python train.py --arch="tdnn" --model="multi-label audio tagger" --dataset="melodies that start on their tonic, played by one synthesised instrument" --train_examples=26041 --n_mels=40 --hop_length=160 --input="mfcc" --spec_augment=false --win_length=512 --norm="batchnorm" --hidden_act="relu" --depths=[18] --kernel_size=5 --stem="single" --widths=[384] --num_labels=50 --init="kaiming_normal" --optimizer="soap" --beta2=0.99 --learning_rate=0.0025 --beta1=0.9 --shampoo_beta=0.99 --eps=1e-08 --precondition_frequency=20 --max_precond_dim=1536 --merge_dims=false --one_sided=false --adamw_lr_other_params=0.0016 --max_grad_norm=3.0 --max_steps=22700 --batch_size=128 --epochs=111.6 --lr_schedule="cosine" --final_lr_fraction=0.1 --warmup_steps=2270 --weight_decay=0.0 --adamw_weight_decay_other_params=0.05
Rows from block 10, named by matrix and row number. Each number is 500 + 50 x the weight over its row's rms, rounded and kept within 0 to 999. All counts start at 0. Numbers have three digits each. After the name is the row's rms in percent of the matrix's.
# conv: width-5 conv, dilation 3 (model.blocks.10.conv.weight, 384x384x5), inputs 312-337, a 5 kernel for each
conv.61 102:609477500493493438506578497526468462482481517516530528541509503466527559489527434477512429476455502519537568451539491584494571392473500479445553502543426438558601533496438562506530629439513527575487533600487550497581583428522439467462467506446455408463457412428527556565526498492432456396472522617488447469478464608445504545504584543518530491468498415533592500496493477499488453479479468501
conv.62 100:535516474521384508421482534473498502459548483268494448528565480590447522447539412426501478493499461534486475451505545460536491558447513458573536548513415468521495513530486436475488443507470548539531523567578512525571451485439508562430529510448482483475546445514649494568546471558494501472447538407383424504561468566417508542452482537551524471501413524494486434509502437544465582515482549466
conv.63 101:477575498560460459557558477493506505527413447580430460577477509540486584427500447497447522503492422539538500613482460478504494486522548565514450541498456522478447538539457475496467419633580414496498500488490551488553514592446561479472493431479480537379463481510490533553439577470505511434530578555607602520428567537495489515539521450549464542473625460411508534433431518478513477550536409467
conv.64 101:406564397483526593472464500528452501557582496543476489430473426515498496476490426486498483510593467503403491483558523470432473491489511524580534544521543459489583476448462446401519447534384494497534532489493533551464455514475578504529456444437446488540562427437486466458511476532522521491513487465532637497611559529605510577587537512459482515462388505498455419587599519387551477551530449535
conv.65 101:518451569501524401539593544512489527477509463469572503490531513533546459543512507491508465448489551503537570535483538577470442512459487504467414510559515506486518418494578440451538454518487482621436479509542565441523517405555521398496537504564591511471473423570513489384496490436550532500544529528473507557502453514504518496566540435508491539566478505550573465530446546520496462523477488566
conv.66 098:489466487466521507463426629596520525518491566534501474464585501557507399525512498508422499577565492410486472561534457467550486498514471502424562540486501492512557529506529529464421484467475548465553455520458542445466506543496521422539520575466544501566424481441527506502362421504526456526463410494514528499504544488470507490441529522510536498457508486381487532587523427525510432463411518458
conv.67 101:592378546518584471447458572546511497456564508500484470550541523400559475531475572493543464468474484525442514534509476526491493506480455561541561505606473507484426537486600473406512464504528587472565517495432434485501505537528474417557447510481426573519464499581440574553429443506468532548519489465452555517435470634526487438431473504465449467597524475516485550548446505446526465492590439615
conv.68 110:500452557504476378553526466554511535378530506580411534472487517464498405529427455490430493473458596522487611567508530422528415544462485527525418417506440503514503553558504421488572499452469477510380438505514526505481536467489446480513523531419458514536422526498523513524470600551465533439484437613491471417514563475497495534363530550493492479471571349584532405455479482428440555532448457526
conv.69 106:562437616601474560432467470521479488482494526670460476420461512496505500442434448486407513465451486481568386446513487578411534532477439555459434541488508515561469472464505502432494449507637552474544493474464518490475585590448496537480486550484528401446535448499539466544552463599445482602523462486486569497505527486540477454455509493533587504551462435513497503572443443508489574444532476527
conv.70 100:462405480501587531516463417526495455482475500492547558424461386448407478422542518433430547521468465522472492544484502435477530464464451505489507516556548547539498494525547525548481540474431478532486590478448388484526547450510422550497485595578509541580551547518526496526479497508496529496403474441575469479519592490444543470476396609509614474468565525566438624489540503515580492504505491490
conv.71 099:497573421539494571522510394513525564438482469453397441509515482552539504450503500394540512539437493441421581458479452386463448488475516486489494551494593509542517445513567583541508514493522506518425461531496586577528466544442526449446570454581508524498523576498461511518439534408469442504396525515568549412533456479486496463469581437537440406504542577568493534521549547458476456501501475473
conv.72 100:488523565456515538530394566533500546598472475445537608517480514525468497544509576410567485478502543507441386496539505527539504556550481537491433503512484466424445489454572584473499459488497494507439568521529531503486459439428491562440486539479593547463552535513588564431438517470458486492521408451418453519449398473545490472540483509432494471407461424464471491516568539578557532575505487551
conv.73 097:632509468563466601459425444413466534525584506593530517475512523512537523490523566492482485557507529424351567471510494515444482497450569520500464481444472519439492492552523480462419472530546476556498549474429478445491494578413446577501547481540469454518511498550469492546549572460509398526489466480439492470545504445510576545620588462489452448613537444486432525469490455494537530491462521480
conv.74 097:525501419464500494461457515556452666597514470491499510461525541535540479503434496476550456546464507484447489544457470498476450480402617544518557527486508546479517488538553525579439501521499517435508571449541466503436484516462498484565552418501479478576484439444509498511466582438428423514495529512468409430612504495551429538523485465552523471434524460588449551416517477388426455517566530509
conv.75 100:529403546589441445491549477471544581551465563539484405553567495399526533570525561592503464481512448424569504514563435446500561507527534469444539490524402405489510488458544519549373597492461523529546535476523463525541545466431497586444421461508476496496497537487399430535449489547503486468522409452649477575484521494514509476619415447505582504507556555493454437477458471499416538516589550461
conv.76 102:503469588502437489516485487431503392460595545484557566460505438518539413537526460591548452514528445427525560508475533489414536528498394486466512515490513521439561426521540545497446539573447506525514420498543465502447545417511514478529464558462473520500548513478626513481587456494504489521565502474496463542487504494452464483537550507489479519509491389541531560463494487572584478531452442526
conv.77 106:512400486528500412494432499440444441462518595466440504482441470506471475492540545569445407546468389489528474513400479584555493483487551578523551488488446510588544495482554364420461497518599610465436588472483400526520490575501516546447494503458491525565502440469586497416402545522526506629613481434436537533376460516514503471518481484512435489545504472452475518464482564516635555537467473573
conv.78 105:473522527470562533484510498494491543470615392532501555451410536400587544471540468543491503445452469485454426518490479506427453505501550454484567457531476405517573554471512526484508460531524567472521498490365461531421552573483519468400420518491446495573517467436435605459545391489552517491475508527449500526518537506487569507478494645426404512545438499518559500505523390569459419430498535493
conv.79 104:457546449467588560551500595480564431508532448411528489376514463403493506447561586471444524501496499500460476521524543554518513462455554503445450507531394435534512538485412453379480551454546443448497477470554492543618441495478551479433511436489328435528529418520547508567454544526438476507477523406498491486518422449490499541461482522422514524479435482457577552571424455414493510508503528448
conv.80 096:443452511597380576415525504384528497512560595644484456441499425519467466544471441531513538626477523450523538598475403531500427477580551413608597580496427505383429510539563493492497337416390413541465477542562571504463429518472535484532467536517550463515588492402509454544488501503525576484491470432496538551482467609517505434454431503534429452449504530541427448502531483541508536404530552486
conv.81 097:465546539491487456439450616548511437480504550446414526507506542509470436571509641600501452545487386460594554482512566577462540436456447516519527483553487440499510473507525501546428611468466528537390508535478500420504568595500521439556435601478514448521592496440447468484484555529493560390450471532456476514505512483534524523521537450548455478463540506443526635493493437529562530541495482469
conv.82 099:487539471524483558503513572499528505435516587532517544512463493528429582479477466463508509486536559459514498465526519513613444517462485498487476474488517535544545563452522521553482513514432528474569472460596500520449583460575547553484476556439397499502524504489511605464487367464624558569353478437460438525537490555595535566503512475573543421535494442446513484422499434506559515539539447461
conv.83 104:437523437519549533444485437525514492498453542496542509479365500522615526539523461544562500550526548480447508515468465450538517514462512450506547496440397434500481484466411654571555481414506507451566484467500549534526524539475577470522494526425495588571524459517509514573444550450509564465484596520563407542557472540438514502450522511435463506513643491507542510465513471554486491543549459533
conv.84 098:395471535556630556392388478492458526521519523542536460492561561515470458526557386534483516414520525528516550544517471531531472514531357478496403430510498513487566506521546481510473496476418514495480470450458444572485501569516506393491395650520506470521516517468540577421484497590554459482498481558437490529497491460532537505403451450520539457475536500423536617474492494500470499482531419496
conv.85 099:561515473424523481501453562409462480491484519459601512524460589411492474484557550526472485518406515561498527477526484454515486424560482466521502512463571498462469473473478482550521475468554592585492459538549507473555497479574447538471439479525524455485598498482488471495570496565457615555666497562495514571541646502523446503540543566515452440543514514492515536439547506411560434458464539507
conv.86 099:515482381566468447484561527501537482469538441379439494504445388382517564519474504448497489451522465444582446475450481390486501559483491554397449449546523473428502439527450620467538479442526550476458471552561569443525570617582426539491563424447457492578398455500547509462374554487499501418548537514477417452544498467501488435545511547534546542602562479499452539596613532460467559537489463536
conv.87 096:493569524448608450489521432511463583409503529418518541494513449477520528416558487466537491477519540479462481515603564422522550440493471522412415485500457442562469553477582482439456489454537503444504539515512458386507473462522545470545474460494539393440493462535442516452487499527536518438555554456462498594480499578590517591530547563461440496634580571439616453386497510544470501465394486420
conv.88 106:419589557499394518410555571483469503554480372521463520431486531471396615440635480518424479561483510549487558527525434442485528451586533541586491423514528523509437516504508445472490519558516430560512522420456508446542580560516460606527546441471451510453517564491465487541483538455545477546421459431585565598519390560545621474394428525460447474546475523515451513566452523404411477530537462559
conv.89 097:505528416524507542408521453497492462451446469412438427517458500555431542575471555474514531510466493538527521497426455398488473524511429449550479400566588571543533507438554480495577525515591479444508555523510432497550475517436465490446487441498409441570465435428438539525497491483434454508517418466423631504495399505494463479485564484571587515495578526446473482483591524455526449485540440520
conv.90 100:531592525488509459442536522499533486523508478462525484589450520587455400600532480522535430479442491473456502552475502470481472491530498468555474538451567466438505541571567447418556472564486478431471449517483474476526443579528569534506486472514555460486554521551488579496538546601425446532521546526542444309486517555420503535500446535561549525456544492484478438514540468489470407553584456552
conv.91 101:490502521412478488490508630505521432418472539491503562481499509551553499524588483455564525479382477520543578362458470485508559435528356540549509502537385473506474481545485483559518517492491563422550443548433453402355476556432415492511467525486488481446447518449556468416549555446487422481433509540463496514462483461549536484437475531455416457509569508486495492472519449495446609490586494520
conv.92 103:646578385500440472432446605503463545489581467482451572522430529413544529514461424527460547402571482502567455465460496532542549469503448579475575600469525473515562458495473489446473549444512448529535547478515567447515496415581469466601505558443505574433554451403460486475512514536460543517463518503553554528552521410562518449419556543552487447549466532535463538454473473533514504513536521378
conv.93 097:465508392514507513580557435497488483518593410474495558530485583432518654486426393460417547519485513475526414500547483571492537483508499504563575615506570474417443568531521591539436525403481555520519522514501542477476548597466514473480531500507487486438494516565467478553492451528462486522417464490524415516543536428439524542405561502513439467464541471569561480471479491497540446482486500521
conv.94 102:400469571525620611461483535560477440448510442537482482544476416485553466496486443484554493499526586413539457523488525477554468502507468456490449508467601597489440399564429472433659440520620588550530585433574553454492476556573407547466575572551507542490600552473505500476514526508514534537519584489445476440514525471541518514502572517564576384420539509530427497467553496516505487520476487498
conv.95 100:532470494562503515541402496548504538596522454593564514485526478442605564416640426438481537555468470451512476493450427503536534499536497436501510420495445524486538520501470474467524504537461483487331490494484495415524480551470574531475566356473502436502548480407570500485495462548569527491442462502458506522527476485504411457487420617472408396550559476474538493433508496562549507481581534490
conv.96 101:431479499408444608466429474477484521446563478445372418522544476458546531549414502533479469526477511495413453479523436562449477454517526525431477456583478481596584517478447524581548471481555456406433529577548576506487489485489448466552509582518441383580488425526428464646515564512515528506535532563510517514543491602476588524435474522412514438535479482481533499426517493432464500424498405423
conv.97 096:475474534499536440434535577560501428498430417496496462378460434579509560535494572529513505588542492510462431570507491518516509502490453404506487468423446486486476409553574455547495482433581509477496492464446459538444469551467538460520605470530426619512501528459506528481585456512575549438449582506558522429551562581490495544560543520469450556628545403443483516509510517521517509528433465488
conv.98 100:553395485475444598479505483520551561566421461590407473412475506469474447531483554457518472480525505473499482504513580526505458526467477495548496494431592482543469420592530451468502540548472561606482486444431514466564499466489484513457495503540535471505465487512576570461530566458510494504529506519459535548643638576482522523460435438481594486472433504465506532516434489537504560569403586487
conv.99 099:542458513488469483558418461484522471548478535496349476525531442458456472444547488581550589454472468478555485473460531503528379497419530552475531488387568656477527466545491478447563435538504515492463463515459447627361474498443496447495476474494525543478430481436529502528458486484489384572493495517516588545531535626507510499465499557473474483541555504567618576488488479455548429506463548439
conv.100 101:504498450418506615487454575500572513484447507446519488443487494467465554502540460491392537475528530537553631528527560497488497478490558408501546483545528514474473428529495494527481407474520477562499540484552457479495457570514475553510485488597562446543481461501443440489474535519618535592507538497535440514637467550482428564448506516468518515454528490443588514570536497527444430520500461496
conv.101 101:423526484538479459445461454509499562413514479461513442501522490573503571570558458548483468458522525522552558497504402514487489487387564565445498433583512518560467575505484508428535551422549476438481448468528531428551527572476461484406428454428434514544497448494518542521511578505457501426502509422478539442522485555598595565534488431515527483439532503506426531390468533491515461575452503525
conv.102 099:517524435496492523510485395474412515545575533572468486487439494471564477538510544557486480526519499469442501534502565537385390455515496488567442436405411498469455464509395528447490486531577509491509506465447423497474591436574548392392430542555521511425487564525497488609463463500461490519499429461512492398466439477434509524431475465437511549546518559534420551462514571498443477503599410392
conv.103 110:506567604276574457541513491476513405423456507479494463517561520590445557514492544508491465532503484574521542532536469573500500552424562455547549509626567473465535518558531491556476580480485476515485602447491516478541510507498512516485485579498501578484474530546486399491508512559497511473523475502608500522457532563464477520485553453508415486360616472444614503517456451538542456508563464522
conv.104 101:557519397605454575553509561511576607527388477497489467498488499514422525445494518582474458489496542477486473481535497365437515519531459569520478513501435574538428479496488510482526516469504550481504399446486549436570562517535553504569472465482472512450428538518522428623525616645508506459485482571541459486560531509472544432470506580505499489474577498576600502459432526548472467521472567481
conv.105 104:484443585604512434468525544510520495489505505476419461518476459497567450511490540487511470455570442408500463561547512548496510451480533612508475547528482534525507485413566500470460493452467467552491397515518500542395556457493560460563473509575516510450519505509627539477494439502575416490530631546486559524553502483585465443462480513577492528418446413505493579563469425440495472493484551616
conv.106 101:581468434520528596628467475485464573447465497557581514484495525446491442457358477428468542540454476520523506427460500478592492558540569509443483405448438408471520481557470451379496555553458501471447476451467462531447534500523498559497438503544599454494473458514450521477478451519489466471525543530481536423454501581507501485438537581567476542516480445522510510487464469477542480534528526522
conv.107 098:580526437507529476549542532494483419554473591494577460468487530493576522482535399579465391506535484466368559480507464437449486513560667623542494466379444513552519605458460597511618496494614503490547539530515597483491503455465525486520534548500481474457577545461380520515378536477436543569485523476483530397485551485464473572535526541604483456509381438527535464582499526460487609553431501572
conv.108 101:484539531492538413486547550445566557504461502528579512522465578520425477448434491384559438592571513518533517574521420534477421516457535532483555527451432475451431497495511446552489552557449555543531406516539438544553546620572501492475536549478474457516484361462611465516485531502510487432537529456463507425500456582486456458456386510495493521447458589535420444518467573497466538438517530557
conv.109 099:413510516486557481455434478530437455438544504478454567567517543486508628474409414534509574489469519481455484491539463501539551522546399382540542470444531534489456503516534486453497542555466500442524515500389613577534479447517524485453524387500534586496516498465519474453470469454536472468536460501491474530492476441518427477417447521478535579493558510433529487502422521449468437543557412513
conv.110 103:415494489528508538415516457508421528594568462468517432455493514534485470591515453517517548435441492435571408409513437556449444510516579454551436469492610519529621546561573576599521408469500485479509581541509578564516560460451466477485481510464540557442504442464556541537508512434546500532458480403507417403502532432513505442440547552450495512460464492581515488534533445461485436432548548522
conv.111 098:540502463502586474554478459493521540493465443604518509552534509566483529560521448471497486463531533451568484518470419479403499477466552454514547563596487570575431448465524612510559583481480487440462467420499460526444514476511471485509523459436520417538474477527480505460430598506549539448532470458558471551519596459470489476537444503519537461462514563431464551425479517473554542556418508406
conv.112 106:516582527588470410520521462525643504543505533514463519502532626509501528525494427501552433526461443496427495523528517470498377536522461526493531543498525475437449441530590427505432501467529584511465523439519474420515560495592460509482502578581526484506504505557486531476440561555444491516494466447421444504500523550480508492464472451494509399518466427474471509533567480504517449565526555500
conv.113 100:475397456559491493452491492544489544461413461575482386519505473550597383554531550479576570460498491473582517480566561464438530460436536504513517476544522502374422470499407490519493501473517452471516463491594469466467538486536578517376532548469500504504492446555563498486511495478433556542466483487543509448397503413548527456517503458528480514545509483409530543526460560474496553509471472470
conv.114 093:375466494571459525552341438435541534488459481495431411524438484477403508580539527583501432484480382493366469490509510568529560508501442498451455469533539506493511472526454515454448476524614464522470506460493484467375504538495493454489503474500613580501496513508483468579521526510504501537531397459479401478478464561523494443515520570419458497419482504462542435494544502546527465582505472443
conv.115 101:457410549481424452443465524435460415447445560535504567449473462468511622532580436542462434386550591559492497607510524433529508552487423420482519502515439541565491467469465497585580481406485512651527379478510568502469510439544587548454524539627489521457571565510500501500381527556469468505504490409529508487521447500490508535463490504542534583436412528488513477494487533390547547541464484590
conv.116 092:523474618453523448496480529473511412538434541528573536496486550496511534454492505465460460460463523583537495504503477554567518507422451521447457521372370393487438571522561467527494423463533485551558433463471381470465574534597517405495538465458419476505493523437634553458502463469473496457445500498580450464567588492490427524542484442465489502520417524440600605501516551487529514519507591490
conv.117 101:530414588540491464483466508453492528478525419449446457488485500470565530479387547473549558433460552527574577508514513586517537502514523476443507455408486517464481400463530442482480451656504529475494529510503512480464530492395501439574419480447529471473506520528538533451444546538397581453465481551579503513479537429446466496441418469460505580512543574457487445498590620581440445557593515407
conv.118 099:470428446478441459525456526552491478530498449475535437462517549521532545523427447489483593487587503518597499514495520546417549435423501438520453630466527466507544507523550471505582446511557524567468524572469594463485538489623562519526494424487490525560508471489410545514518490424481478433546489457483482547436552501548528409557449507440533483491487457575471604551518494445478470539503541524
conv.119 101:390546485544538464488524522537583438491480499444502485482516457479518513549621507459554457438422485495500453436533440400372493457565499479426518571460435453579539438483475597510485546452497560485465512548522434624475552471449404469494444482484482468576556485510529472495450474565437515495485499407500469446504541625477412458483514516581492550561572532520493478577509397476484546579521559536
conv.120 096:516406479480497482462449515493451467553529567519551526465492421507523465545500564555449475491494526449449491471460455565484469474461531503526603610486477477395463566504543495437441432351576481542467504536542582557480497443479528542456607454491551564572496482515581464481449516531479494514437470562465437376495561568464636466480424460446515462468530517534530549499460458523458557487453501614
conv.121 100:456485470479513540495425447562491391483509478619508455556492558513557472498479503516512479481465471482549533549421492423415434505477434499569460519568492606437509578548486557514486512489517489474540601502467515597572622466441582516418626464523479516467414565472493479490465605551471466393488470489425500494517463553538595514428528511424563465514510557494476463466515517555433431543443536471
conv.122 101:510454559526486506432579509515521531553509451460413517508541534534455539561557556630463394460469505463556592453476566463449474529571522447478531494580505413484542543573455510407546497549514545618477603563466525509536498472489460505522480658535569487516432564525541498516534504534522408469515443574490553562474476439420490500476583493524460661572576482516468468525533542515510469482580486534
conv.123 099:461585501484592565532549426401604461449403451448452477528509630583410485448513425599514470483426405462449544468481456627413471556466475565473411501484473429457504519534519470543496525531467542487559505541436494502490496487514473449530540472523460575556520452538451417494513476444613546484414498471493503513547617502472505503355576549541429520533498542528498588517511500436439525536547499545
conv.124 101:489567492462508485473533466606502434400484453494482638524505472432449582521556526462491440525543462541407607496420629583507541524486529549448538485579479451552387451536539479459524526493414450551499568432569472470460667532522452478493544404496464502526568407487557472473468438459456548476412559486447457482477502501462385533529474499408584434575506481564493519512500551434510366557498438522
conv.125 101:506562571540446500508553523532485461469500527367488535489453523443528495546531515494471431490544508550556455534447570579450488461428480545488511422498505489592435508421465523584520516486534534514493478419506529504514528480505442542474522521541428496505444576640616450433551469555564560579385496465434480499556427511521488513475477418496455456507542530483525470429565496481432469477441473565
conv.126 104:382451514531527509505527498505394487444505536602486390467630504521479507465450533522516503574473431451431479514486481516495499426476522534586447555488404543596426529559476475444525525478454515442401452521561492452458499525577516509568487494482438533522592513501381442518517530435520516473440518613438481488557519553543524562523532590552484609537509431544477451483471489463549455533493444489
conv.127 096:498425460470503554472473411439589595495470437602553499640576546508574480478408445563551510414453582552485552560554557529573484481517473496491482491481489524520505486483524451478459470519433578656540566508472434442436465484471437533544527451496519463368496546524504479558497528494507470482489457432484509564421511612401454473549485650570474561477569488470500406501482443494483570550432476488
conv.128 098:485399490593485561502498461548497487613440480526486334492526510496530367471621521564528454495506395499481534516476418526456438491460492546564537528465546457452482523482450463518576567448509502539461511590508469544488515613524527460496508486548509528471489472401494507497582555455457443531494410482496530509507541505631518592556464585498517493478573508450532427434543445539521524560558430513
conv.129 097:422526433515507569524585601557502492521526444471523590416551576414566434414434414490506510420591534527395565398612442451486553511547525492484567558463480512565507496512469525462422521419420533507398410481512464560511528526560404472579509534561437527560596458461449442500506548543540496450441454456464441523558556506492548589488547502540515479529442588491510516645594499491384479585401548620
conv.130 102:449550490476542476490451485473481448457513515640505505454476481496484469596515513517512472426450523521456579516512498483470433517550569484586570518452468528473530416470495536539599544440557571473474528487521466541447550558485395465530600579558493527483451496464504525513473538484549561474465425494557497538432532475582525520468453453497525463412577510500475471512464488542426550494498434416
conv.131 097:419537612475582387448557544510504515535445337574596507434544499542451498580463456557521574447504435435429487527491474539516553451440460515458461429470383441486518396589531594511467511448598462488546444487575469495522464502466583452492494455526393504466517529524520499513517518561576570447499540500485626520557473478619537604522556440512470567477521590538550487435465494508554464476482519491
conv.132 100:442579538535504584476546533501525446429545504653551537445545465438490523485493445510521539525429521516526442471469538556473467433561542480485579466541503406475492484458448484462478504539504475569465453451599457528540525591471479492517491471396514520443471495474389530502496496504422484524482509492527493489435475529483459464487499450547536483455502522497558531491473509493531526471531526465
conv.133 101:583540453455521543563524561467474509515420477645518387359532491496518458506504594538380536427435565441563476507384512542339455563486475513482506530469541493453519481497562519603502455532504537510525517512486496462422476573508563461495474534540522506504561494545529620440532530507424480602539459569418523472506520505530493597523529532508546511558466465489536419561574501420521547522478511468
conv.134 090:459424492488503397459561488417482581434501483559573556591481565471566532445483424568376451473418537450470503503533410443605527573532450461458492431554633404448450411517444454539493559507618507454432547509550579466527472534467444466522446450546518493521436479498487553493427426606458491388483494387503522473470533504595514466472391495507525505599532535419454528436468492610464542468390470539
conv.135 102:512529501456431430433450455535571489467507494508461537402552485517415524463459528480548416525470552492423477527532563505485563502560537476462543519509580571557489399436544587531565482519492402504548437483428571426467558524548494579460499445443524492487573538510551479498574523400570480538555512503516474543527471459606519408533429486435488562583455494450498498584491569470439521549591505492
conv.136 098:511595475592485524590600526532520525486574419466516404513394511517554472521525526399497341557526563478592528509504533491573534474562488512429521491555523520384464504448551566511560528545484433499589510449519438585458348441448517549472467518500415491534390602524539545510437507516444496519458488571491361408541456529466553534410446581544501526470498495423434506473456550537595513428560518478
conv.137 097:552578522416590553497473498420519444525448555449418483454472584479517553547532508443499490454501549347431514511494506534517470512536507435542497586500469445430473460407479479509503521515499492436516517478431496490406517500514432458505512558482482453468510487522447523539538462543476475455560508521453568526557447483482539499524540500491536509489478457516487472536475482380497522486535493519
conv.138 098:529443439468575526496566575543451499441561562504524573538564457457484546473476483529506504555519428453493553451461412512501551546486491440524508547499486499542555472563418437522479483576562470527404477512435540542448511467523468479443458544603565496483484520474514466398492506396437539488412456532519501450551463482445549441560427549611483495483515465456448556438431480595627530436538486507
conv.139 097:462499394447464593489481415472524483476434592519449448518497449380435451484424475480462441529453533517463520498472518512570553563412412479584510493492601512446535484546498523468545479421476414433430456567527530537481502584443496391484501535509478546469434559539580467495615493549479550479396424499511411454633513459497490524494463461419467536482467517509481467535424541644441539450540476446
conv.140 095:541468343491546504470508460573417443586510503490487458502513515514455480473465525481465623391467480540578543446559510422481452534558534536503507531544559471511516453465439432536519542440453484550437452495537479565591582465537592431532545468563446444503532517480460442419452522486512547538513545517389496379523578568465542516575490496565507453468576615549448530485545529461483489527497447542
conv.141 098:517469474437569429630522433419506545485482517481525575530536457555449548478494524531442512482426539512549438597447558587401506449465520479489570496533486491513595626460503541509533535516512411447536367517538432547422486415488484462516518552497535509480526585493570475493449602586602567492409572511509531408573408518533466515504472536564458510579568434555441384535511475538609587481504518490
conv.142 101:440468491497529560510461477632413368475569447470504461512485560460510618561510539466608455477516536535403490540465529482510447501499537475521513460499515519482512534497541459516475587550522507502500456446506482550532542480480505572476614437492560552515475510553571492386462466558523477574500561462344491570643471573593422481441586485513525489537562410450418460487434544499522454588531549502
conv.143 107:552593516541422523443567513582449535531458512503410480512472473490480526512562483495458530526534463464509495563456486481546501490416506422487540556421526536507494504539451521475549417524457492562488464414468537492535550552510463466522495484518523459524556447411577428544545528545451448481569507400570522435453370628509435502488532381522540470484491437377525616562546571441464458471543421494
conv.144 094:474460453446470508452427567483482535528620502634548407514494454431447460550438524456523368521487526552498471544535532489522499540483452515525469480492453500516511573513448508514535431507511447547579558514528439523468571482472512516459495461421516468437497416516478516497568558516492479558511537485439495559557567541462467560525531481421445451572474589593618496483482491430549518393517441469
conv.145 097:520529486566463473504493493552522542444441510556446478466548566567498405516503497506521521344451495529607560478455471531546585570558444511417483555526483515507496549511507494525525542537568523510403427569510487513464514546433543464532498492493459407488563519582436427531416601473594555463584576462552526477454531596435587399493559480458549519503476518424515530477444610510439513558557520487
conv.146 097:518471445546434563535535477608550441494403565553518424519547487499465502405541561539472443408489526560549451522450495450517408526498496493494500461548549559494487527528545476525576476476415453535466555558489444484483429539459527431493492503514485521465482466453408452485575502485485529469538530550494433423513496460586479573499548524439450507477380494518486477576443487448484486436587504477
conv.147 102:461520462460412502541521471528462497525622522523601410539489423486551531439608597472474483523612515478483545541466482547467485458436467427515508522516448497492493505509491487527530485446435519434484501507510504448593466496435490488486524444449468526490556489464479426449467485536501536465567449564418551464480549431488567546505443374440536510500346480515469551630508469407471476385556368514
conv.148 105:513486496506489473531517414592442462553514474510525555461498567502535461470512494525444395400449522470576454505451511588522453400571428511539381573493496479552482499585510476551518460526491500504469543548565471573461426480534473458509459514594554578475543469556556541449351468569539577486571501447519441476545503440479496552527548508553508501441501483502518475634475451484395597537569533407
conv.149 099:510516455491536508435430524538460496498489456524490507462545531586435458557452560613474461427564409421539472452482490620447589522547485503461496547525597449442521564452430567599643555591460391476440495459490474478492517506537587530525564536461508456521461528494460546530479491513488575425492494605439466458549521415526507509580592533518553517500471501426478507535462491522485493540587496512
conv.150 096:398465429593579483465501566483520549526514522471536489496497491438489572535477470547513498466489490443479511476490431547488492501488545437561466489602495516472496468510510454483499461520424449400468456535598517526569487401469476485497486470572476497616437498493552537481480520579441512490508505465544558420396518368460511470584530543467482447487520524491479401521447396487484489595437591490
conv.151 102:528503493525499496544447547416613523538527461444550519488621539508521555391490435468581439546547397574482499522491514565557511564502455481550583462579487483511493473552548461464489517489542547499518471426447504543482482496464471526529373471401508499489521423543515530404559594548502472500560526420439455534478477495456472595433418435492421405465447457435517499520540420473417445454412498470
conv.152 091:511585559527389524449552476563478469482500513500493486563449466600599474547460413494503450490503480476552594579373532567494518423465522484523460500485480578493469483503412528570521471445528488526529503491439441495464597577532483548484443431511525560509526529407432454441614578573444582559457549474525451483532562520428472547532410453454516517487468474514498527499508480349551461582535595557
conv.153 097:569587614412529405513560482460541429392508569526516518428498362576546626489504474403429439464498454518573534554432489563528423481473469444439404350455537526496554504473447512441474524494374466505532523487505488401447470527539492571410515449456461438497543516438464577567500522489518569441464543426542472461508558541539586537516413439500462469496533480399532485524500523427438412488498498552
conv.154 099:416510481418496485487504438517538570480315474580477545624494438528410496506553421545489449496530526486591518466463487499503461476474549477497440630527505479427521412469479497506472474453522557472480482502467489488529414424573549455490548563575503490551463506438433497534467583467566406591542533520395570516469418478476563607498444480538523456481484429573514529532563635512457556502560522517
conv.155 101:514406576474552449546467439460518474416519473548570587496404570445515504475471450454454603463418406459404485500496493455494434483492465503475544502584542458481457464523489568475541544511541395535457428489519473490496467572444527529493562515660452465484421529475485502503467403547517549426529515491453474540486519515556419453516519462488504503478526503492452505515445476515593529474434544503
conv.156 099:496545567482490452494493445538499429492546519592559493533511520539459496444536534511466540464474572545474472459484552434520446554545540486410428545486566510477541572483521428397452576567389423510433508485497548542487544621508551602494464484478531604447526485405520533605440536557522443385411585462483518490452519477525496577491506503497424485512431512415501499465506372542467469542497473470
conv.157 098:529602489464504470566453447495521475443432557566479433551445511470481496566540502545511507570514539583437435552484409531462587523549462427530476440481533526480468508506483488563503411455565599487439572537483542589555496465419538471508512402429454523517619546470481516451415525505560588488530479461554536435548533533552598454475455467451447639505500509559541526517403406588519506572462513449
conv.158 104:598535399477618451493545515476566417552571518598440394492477523570442479470464415506552494589557455486488566565540499462547518471491443484514579502495431496518544484493456499516493547568597537525524530512458512431605508440520502530499560589545531509442477453499382486461467572488573525518516545485559516533548496535463490484556468559519504539470444470507469567379482521548461497455467454522
conv.159 097:533421485488551469540471525555455462479562503542457520502489513538451620366509478535556541509523455437536504453503521462482505416465505490501487448524440570568602497541587496499456330478519519577498511380407448567520514537577470514439392404341487517526582508522542526530561462477506514430482502549459483439502497510544559453554491526422553592436572471474508559498497506577404506508502573509
conv.160 098:523499459456500526621444474444504419385402499578521421525553522439561488520499484502535514406472465646486539527531486556555507477507518492515494492428466509510511502540519508586475563522389421395603544519496521464478394531549529473441391424451473479493540499509511569470447472520542461630466529560446521466537473546396479626483500544431507480472424540459458445485478532523496540518534426484
conv.161 097:442513522538439505526471532487535502512513445684434468441527552470486498553589386474429519559530496488455383506616500482337521450477539551564505435469472450468557526517536462397562466444504470510515522482524481527504568447461491508508458469465444598538485436440479541571543602425439468532506554540540478520608559464515496477471527593465519541535369502549523545558499461462401553520539517451